config.toml
arch = "unet"
model = "text-conditioned spectrogram flow-matching model"
dataset = "synthetic speech, music and everyday sounds put through simulated rooms and audio effects"
train_examples = 39062
n_mels = 64
hop_length = 160
input = "log_mel"
spec_augment = false
win_length = 512
conditioning = "text"
objective = "flow_matching"
cond_dim = 192
tokenizer = "word"
vocab_size = 36
text_encoder_width = 192
text_encoder_layers = 6
text_encoder_norm = "rmsnorm"
text_encoder_norm_position = "pre"
text_encoder_activation = "gelu"
text_encoder_mlp_ratio = 4
text_encoder_head_dim = 16
text_encoder_fused_qkv = false
text_encoder_bias = "none"
text_encoder_qk_norm = false
text_encoder_parallel_block = false
text_encoder_inner_norm = false
text_encoder_kv_group_size = 2
text_encoder_positions = "learned"
cond_dropout = 0.2
logit_normal_time = true
norm = "groupnorm"
activation = "relu"
weight_standardization = false
channel_attention = "se"
pixel_unshuffle = 2
widths = [64, 64, 128]
blocks_per_level = 2
scale_shift_norm = true
attention = true
upsampling = "nearest_conv"
init = "trunc_normal_002"
residual_init = "none"
optimizer = "adamw"
lr = 0.0015
beta1 = 0.9
beta2 = 0.999
eps = 1e-10
steps = 6800
batch_size = 96
epochs = 16.7
lr_schedule = "cosine"
final_lr_fraction = 0
warmup_steps = 680
weight_decay = 0.2
Rows from block 5 of the denoiser of a small text-conditioned spectrogram flow-matching model, named by matrix and row number. Rows with one number belong to one channel. Each number is 128 + 32 x the weight over its row's rms, rounded and kept within 0 to 255. All counts start at 0. Numbers have three digits each.
After each channel's rows are labels from the 100 clips, of 14976 (inputs lightly noised), where the channel reaches its highest value: "strongest on" is what is common among them; "band" is the frequency band that holds the peak. Only what is clearly more common there than usual is listed. The data: synthetic speech, music and everyday sounds put through simulated rooms and audio effects. In brackets: how many of the 100.
# convs0: first 3x3 conv (model.mid.0.convs.0.weight, 128x128x3x3, each kernel summed), inputs 0-127
# convs1: second 3x3 conv (model.mid.0.convs.1.weight, 128x128x3x3, transposed, each kernel summed), outputs 0-127

convs0.119:148031151154125173181100107145139117122167153078152136213133176191147158161127118096118125170107090141086158197137111116197120122132116108231112074135089087094120122130075125101094099135141116167142118125148102140096089126122060103158129124114132118135108199134134106158139127119138057087135103080135137131089131079149168113126125145054124128110177131142101122125102069130136130112127
convs1.119:098192161109142139108141149112112166125114113166120118152124111121143065152150133173181191166115148083141109099055109078139096113117174194135085169170145170082138125126192156081134163132097166092167107172104114162183118150099153101087121124138161103132090118097157183078122164153064114092128117154116187180140130119081125145142113118146111051117073140109118051138099104123148117145149
strongest on: bit reduction (59)
band: 1000 to 2000 Hz (38)

convs0.6:112093129145117139079120137134136116114188113110099130140117125094036117119171056128169147123147188128119145044106138170135129156099121096054147062117039141159116117165170134115172117113103126134124074114167147117153124139138121180087112130114101123120094134111129132160095140140069086134141099113086130044095092160102085163136124123173129113232123117128166110077092092121112140120110
convs1.6:101217121122111132136154118160105106110066110136131158079104122171191136111095192136169131085153088120086124217102107130153113115130152102202165185117080116177201150152138134156118145186118177139138171130074140137148115092132099156109126139143108134128132142067136123142117128113124165126126132075161198162172113117154117102131106067114153128079231140151117129119154156152108122142105
strongest on: everyday sound (96); reversed (41)
band: 250 to 500 Hz (58); 500 to 1000 Hz (42)

convs0.27:114168085141092100067116138122100121130103141203114135125127131053064094151106116114158079120118185117117095074120125102094110109118114102090117114134255112080113133101075113080139132108127146140104109166157116068109050117109207126127161153114119099096134126128125143108166121135125107160089132160126117109121104079099091124153154140172106111115162133094170120088070214147117131137115
convs1.27:137086090071117136125124098132120051114168129092103157151153122140124142090135133150071112094133174116134150120168064102109106134173112058070134176133073137140103108131083176107144139153137106124123166121065145141063099086131058117137124135145110154156144110141157127035097128140124079088123145115117211099158118157142061161123140095134166169027128143145173154136101107108128120122131
strongest on: short reverberation (64); reverberation time: 0.15 to 0.3 s (41)
band: 250 to 500 Hz (93)

convs0.67:155172120135142132017141139136144143108142089134160075135135123135122131118140166132120093133140151123125127107139126161113119149132145178255124185112119134136130119118119132130109122124153138132125162123135147067100130112138102115134149128126130162129126131204118140114058130126120141148159124147135167074136122125139123121148120142136147128095090117147155136078171255123107093117141
convs1.67:135084142181103103121130122193124115121119140109130182107147143112107136120193110171062139107136133176135146099177128112195208165122193112179129128160070129149196218152066128131156103092117159090121128098115145128127120114129186114157104130157118117187110132110125118085175120157134172118154127069128122174124121129194057165135125105117120149099115165169109078134086190124138105146143
strongest on: dry (42)
band: 0 to 250 Hz (36); 1000 to 2000 Hz (33)

convs0.34:116118135135136167176126168120090120106120125193113105169121079130147152104110153136143154098181099171049163156146107124107156122110124223172109139148118132104141106172108122065124127116188143122144142131133135164060185140126067112141144115000154144115122154141136128119158132141114101129168155102096129106146125120215132141150126137126115137166108108133163185122132207136102081131082
convs1.34:183102103114143124141129164097089155099138162113114097122091130098119080175141121133093111080145198144126140102113136171101125142069163144160113140196091170099149093063106102011150142121087140108144105144149093138093136097130108142113131137176095147193083145071200132111152153113086111112180104132143100137136081059121147143107133174118107128182115120112099124061106177170105150150148
strongest on: everyday sound (51); wah (35)
band: 500 to 1000 Hz (39)

convs0.47:143137126095110094036161107131141119138126136090094153108116106092041113102111156124087108141096143117100161105160140117117160122102111139157093210096000120161156128131155135108158150141069135134096134074127129170127106107104151144085137127035156119123146090132111141089141139137089150112132118146108094122114104136128136088129136123145104146153176133124126115049195194080107141130132
convs1.47:120138110120145150140095166137099152121128157144091132176157159045163163155162114136043137200124146100221146148092110166069050110123103131156139137133087150118124152113153084092103122101142135143112115171163112133123098138113133132142141091097136157145178184127128107160106138145135174101054136135155158201090143116177096143153152059156151082077084136130151153172112145167125095132076
strongest on: bit reduction (69); everyday sound (51)
band: 2000 to 4000 Hz (62)

convs0.29:160142148082177165245142116123121134114109088107158009136145124161191142114130143130070146116105149122087108142080108116147106114132084115049094144136054142075111115117097108108067126123045104124114130089106119082083081116124149132130098136074110100129132137169131117141082121104106118107081117139128115134112111044146148121112127106125097113091115135097100105071128121119126080139119
convs1.29:149135103107142130140156113121113165131120148167139160143192102153113126068133115139191140117131057047022098136094127104076163121121161127181122091082116142135167121066096110139064158132150165058127147139083160075170120152121154110124182154113125089105127114131160109119153111100115183128105120117116164097102146130106151170122072085059148147103128132116157130155135183109105125129212
strongest on: band (56); wah (37)
band: 1000 to 2000 Hz (59)

convs0.95:104049126154088115118085133093095142131122103110149138149085090118138111110118115110112120128133110095087128110131122110149077122128187025147035140169122124156052132076108105125090106122117116087131085148125101145133139113111000072093077120069091107115093138111120148138108105134145025135086120136123139090140142090088141145097122136064128151153117133141095132125098131133131134128132
convs1.95:171108126095146153144130132100082133078084083130085117124100113136094143119160120116147077153181133104096129090089149105033107110106148141200126168088115117129061120149119129116160133112138128129092080084140150100079128154096138142171177128155134165072118149166168164138145220174083088140181122058077116135155155165163144090148123193161134136112106081152086107119108170140098164105122
strongest on: speech (87); dry (54)
band: 500 to 1000 Hz (73)

convs0.38:126208132130135130153146146125104139134149122125156077152125108092159119164122138151149130161116119145098119088164118124097141114120132141123105142154000132088115149150118130093046136118128131111113199063113123115097168143072089109101105152097110146092122165058139125151168088115016217097068109098169122139132134134112101144124124124114129142190125113118071136104114127126096137131097
convs1.38:204109226154136144156153099076142112120129112112114193162168075155100133102186121097152042140154157140169140122111119147110100125151138118119154146098165141133118108121125138117139161148131118122103068111136150152152075081158124123167132144093127132161152115206186140121140103125149124124124167075112163061088110107131110102128066077177130199066119126135148186129088169066155126131147
strongest on: everyday sound (83); dropouts (35)
band: 250 to 500 Hz (51)

convs0.33:134087110121123119132113131117108107150181167091179071118128129072122095128151134114048090105052157118149159167137142125128156118150144087159122147129030158143137125114221104141123120103095125174110115201098091202048098088116125092099134109120128055139113157123098110099103110123091127037117066140097131090113133146106150136122131132170081102131113092119143152124109103086118104116124
convs1.33:109122079148138161136104148187120125177128094116139154105112102074101155140048137090192119079128124139129139186167082112065119124124117100115172114070102131122123143143152107110154131112097130149112165139174139105099093092145175134127119182118153136145151154188128100121116147101119178177127106173135174213124172111111120046145135157071148068136218131123102104093160130147131066155165
strongest on: everyday sound (80); wah (61)
band: 500 to 1000 Hz (70)

convs0.40:183033144117157111161130135119141152164173108081136101169134130122164122127126116159084084159068065118076176122140112165135112144129100094183155105157181123120132146104091147099121128106070127140117112090112161123051167102081150168130094161048117136094145185149121138102110136107138092080130112143142114098103096132121117130072119144070085163105137125128058115043133162111161094134175
convs1.40:125162145137131087150117147179072121124175128182126116143128143150108098109069115146102125171167146133118147186162106077122146159159138151085093142103105134139118092125171133124141146110106109107107131162141077134121111129217003115110076146178164115141139113116145171064070109046163116124136165073146164123135104100077170152122156141182078144090141131093108095161166157115110082114125
strongest on: bit reduction (66); speech (59)
band: 1000 to 2000 Hz (39)

convs0.91:156180138140133126114155156124098070148119056092113043093103142142099133119125155142112131141158128083113115169096071141109113123102034053119111223161141126050145130113158148140099109130130129139140095104110123176144172134089077135134117133130092089128111116156139133128119115122132154104071105152110103113080151175126136155151152174135129111050078132126038128074146168132098086128157
convs1.91:137149198109134093154110137140093171105084101223159129133111193091120125129065115069221154102124176118111141154121079110129136144161174146123093111121126159145117115152117060114089117091144111148092094106173120086137096113162067108171148123119118188100121121106161164056082086105167093091091099085131118152172130136100155142132134126136134103055134132123127119207109136128098121149151
strongest on: telephone band (35)
band: 250 to 500 Hz (63)

convs0.31:114091148058143156207106117113153153077126134010131175133108136107204130123137045107135124117157047136167154143118142134094121130152129071102101101135120122156128125089046145076169127123059137104141105120110126033087094121093164111137110126079131107143136113139117124141122127127159105093169091128123141161124138107137137113079111127075129124168147149136152077083090106120153155107137
convs1.31:103214091146112084125141130133045121078154132164117160139179126176150121094186130169131125110115166179122178102174163105146161148110107184107112136136108105104180075146127172136108124079095158101118210133156123166128128156124108139127169145152093161077108090167096125073105115135130110083087183095156189046094092142110132113137106125119084120060098094121124132118107172112112111111129
strongest on: speech (70)
band: 4000 to 8000 Hz (54)

convs0.69:101114127099166104064107073116113123092117114058070107121135150153151119134139106140053082130075028122147102148121138135111086124120104030138104100126160098149123127121046110078064121155068136124099092097102147118177056105116080135119142107093118115112129131129109118140133081118109120113094062119095126117112095132098128135080119144108092124156139112130129084095141057085130079121169
convs1.69:148162115074135128080155180130165099149131151145115111113112099152100098093062173124182134122146131110124142106133168107146168160119135177107148128151057151159180145138160127134107110129145114110148166101088154122122165135106106124140097213154095057065149116123124132117069157152129123095104168120066100016117154117110140140146165135098118150185175169128112157122163148198149140200176
strongest on: speech (78); bit reduction (31)
band: 0 to 250 Hz (95)

convs0.113:087174142129148102152175143118090114131124157241102226133116099121116147146102123146192136099113152145163135136102139128100160107114131200159172126108124130214136129154130105079152161160079098122132120176117136134181105133136153166128175104062124139120136118231133153110155141124125134111147114139125107141164163168149123151136141111137143146108198134110099084108130238147121150123119
convs1.113:113079148171124099130136117096181207100170136097063100193120111058132147156114167085115199125102111074092122118071135103157137141154074117138083149094197134100162105119116122102143135094106116109141108120089138121129109112161114131106094135110119184106120113103136122151061077136073186146101118139157147219069130131103150078129124129104115082116081147134102097154133044113144117118136
strongest on: drums (55)
band: 0 to 250 Hz (46)

convs0.28:122100143106146105146156117130145124089151084065163165128121124156109128140126111116122119151141093119124125188081126146197088116137119053089152146142048136218075122061113139058105117115117141149129116088146127102133086114088182110092091097180119083095119128078124134101106081097108205082106101100085111172129155127112142143109113091076071136051159110129171115097134095141124163112139
convs1.28:216134163118148168158148157140191150135121106182151111110172087118125132153138112124152159070110145097108110061100179176059155085104163114063174080100144148156166215149135103197138149139137137088131152115114115180117175126148197135098137139125093099158161084154078133176104101107100150155168122170135134086139092119170094133107110154080149145138180119131128094178114134123122130139118
strongest on: band (70); wah (30)
band: 1000 to 2000 Hz (60); 500 to 1000 Hz (31)

convs0.84:127066146136154172079143109085115131062114125185128103122115135130133119156182077124114073112156146157099108098133124134107099145157138151056078073120029089135101115136107129112053090125196132134133130151120156144134163133171147111077152144067071067109116092107119111111103113114199104095115079118126193101147118078108129146132115133087137102150125127146201109096117097177164132106158
convs1.84:164132128133133108154101083167127121133108068113143136116141160124119133134113110122137153129134193111063117117087167128080116042143123123133074133109093137095099102142143123074137118100095139072134120115161149036091171171129085151163147127163152182168154171126092161062209128120110107100160092087209167130118125102092146126124096151125137083081053098126121134123134177149097061132145
strongest on: speech (100)
band: 2000 to 4000 Hz (73)

convs0.114:137120093122067068063140137119135158213174146079089163126130114069096095127074131110100112133106134119124147115124154133121146141085147134083143127127135124154118143067072131103180150136092124142081142084147146098102111120070109120094123128142181150097152117118114136088129175126083101144150138141133089095133025097086027116108131077138121175105141133117142100050108136140079117117070
convs1.114:172115116078091075126096117170133196034142152089161147124167202081118108071138074094160131097180130169081050143133113129153130129111122174107131081179066113135128136134136134120121181135138111123121137091071106107118152116110129131083098160128113136134101116084112122170131109122125063074149111137144095194148112127115160107144208129132157080157117154142164114170114129176178150131155
strongest on: drums (55)
band: 250 to 500 Hz (61)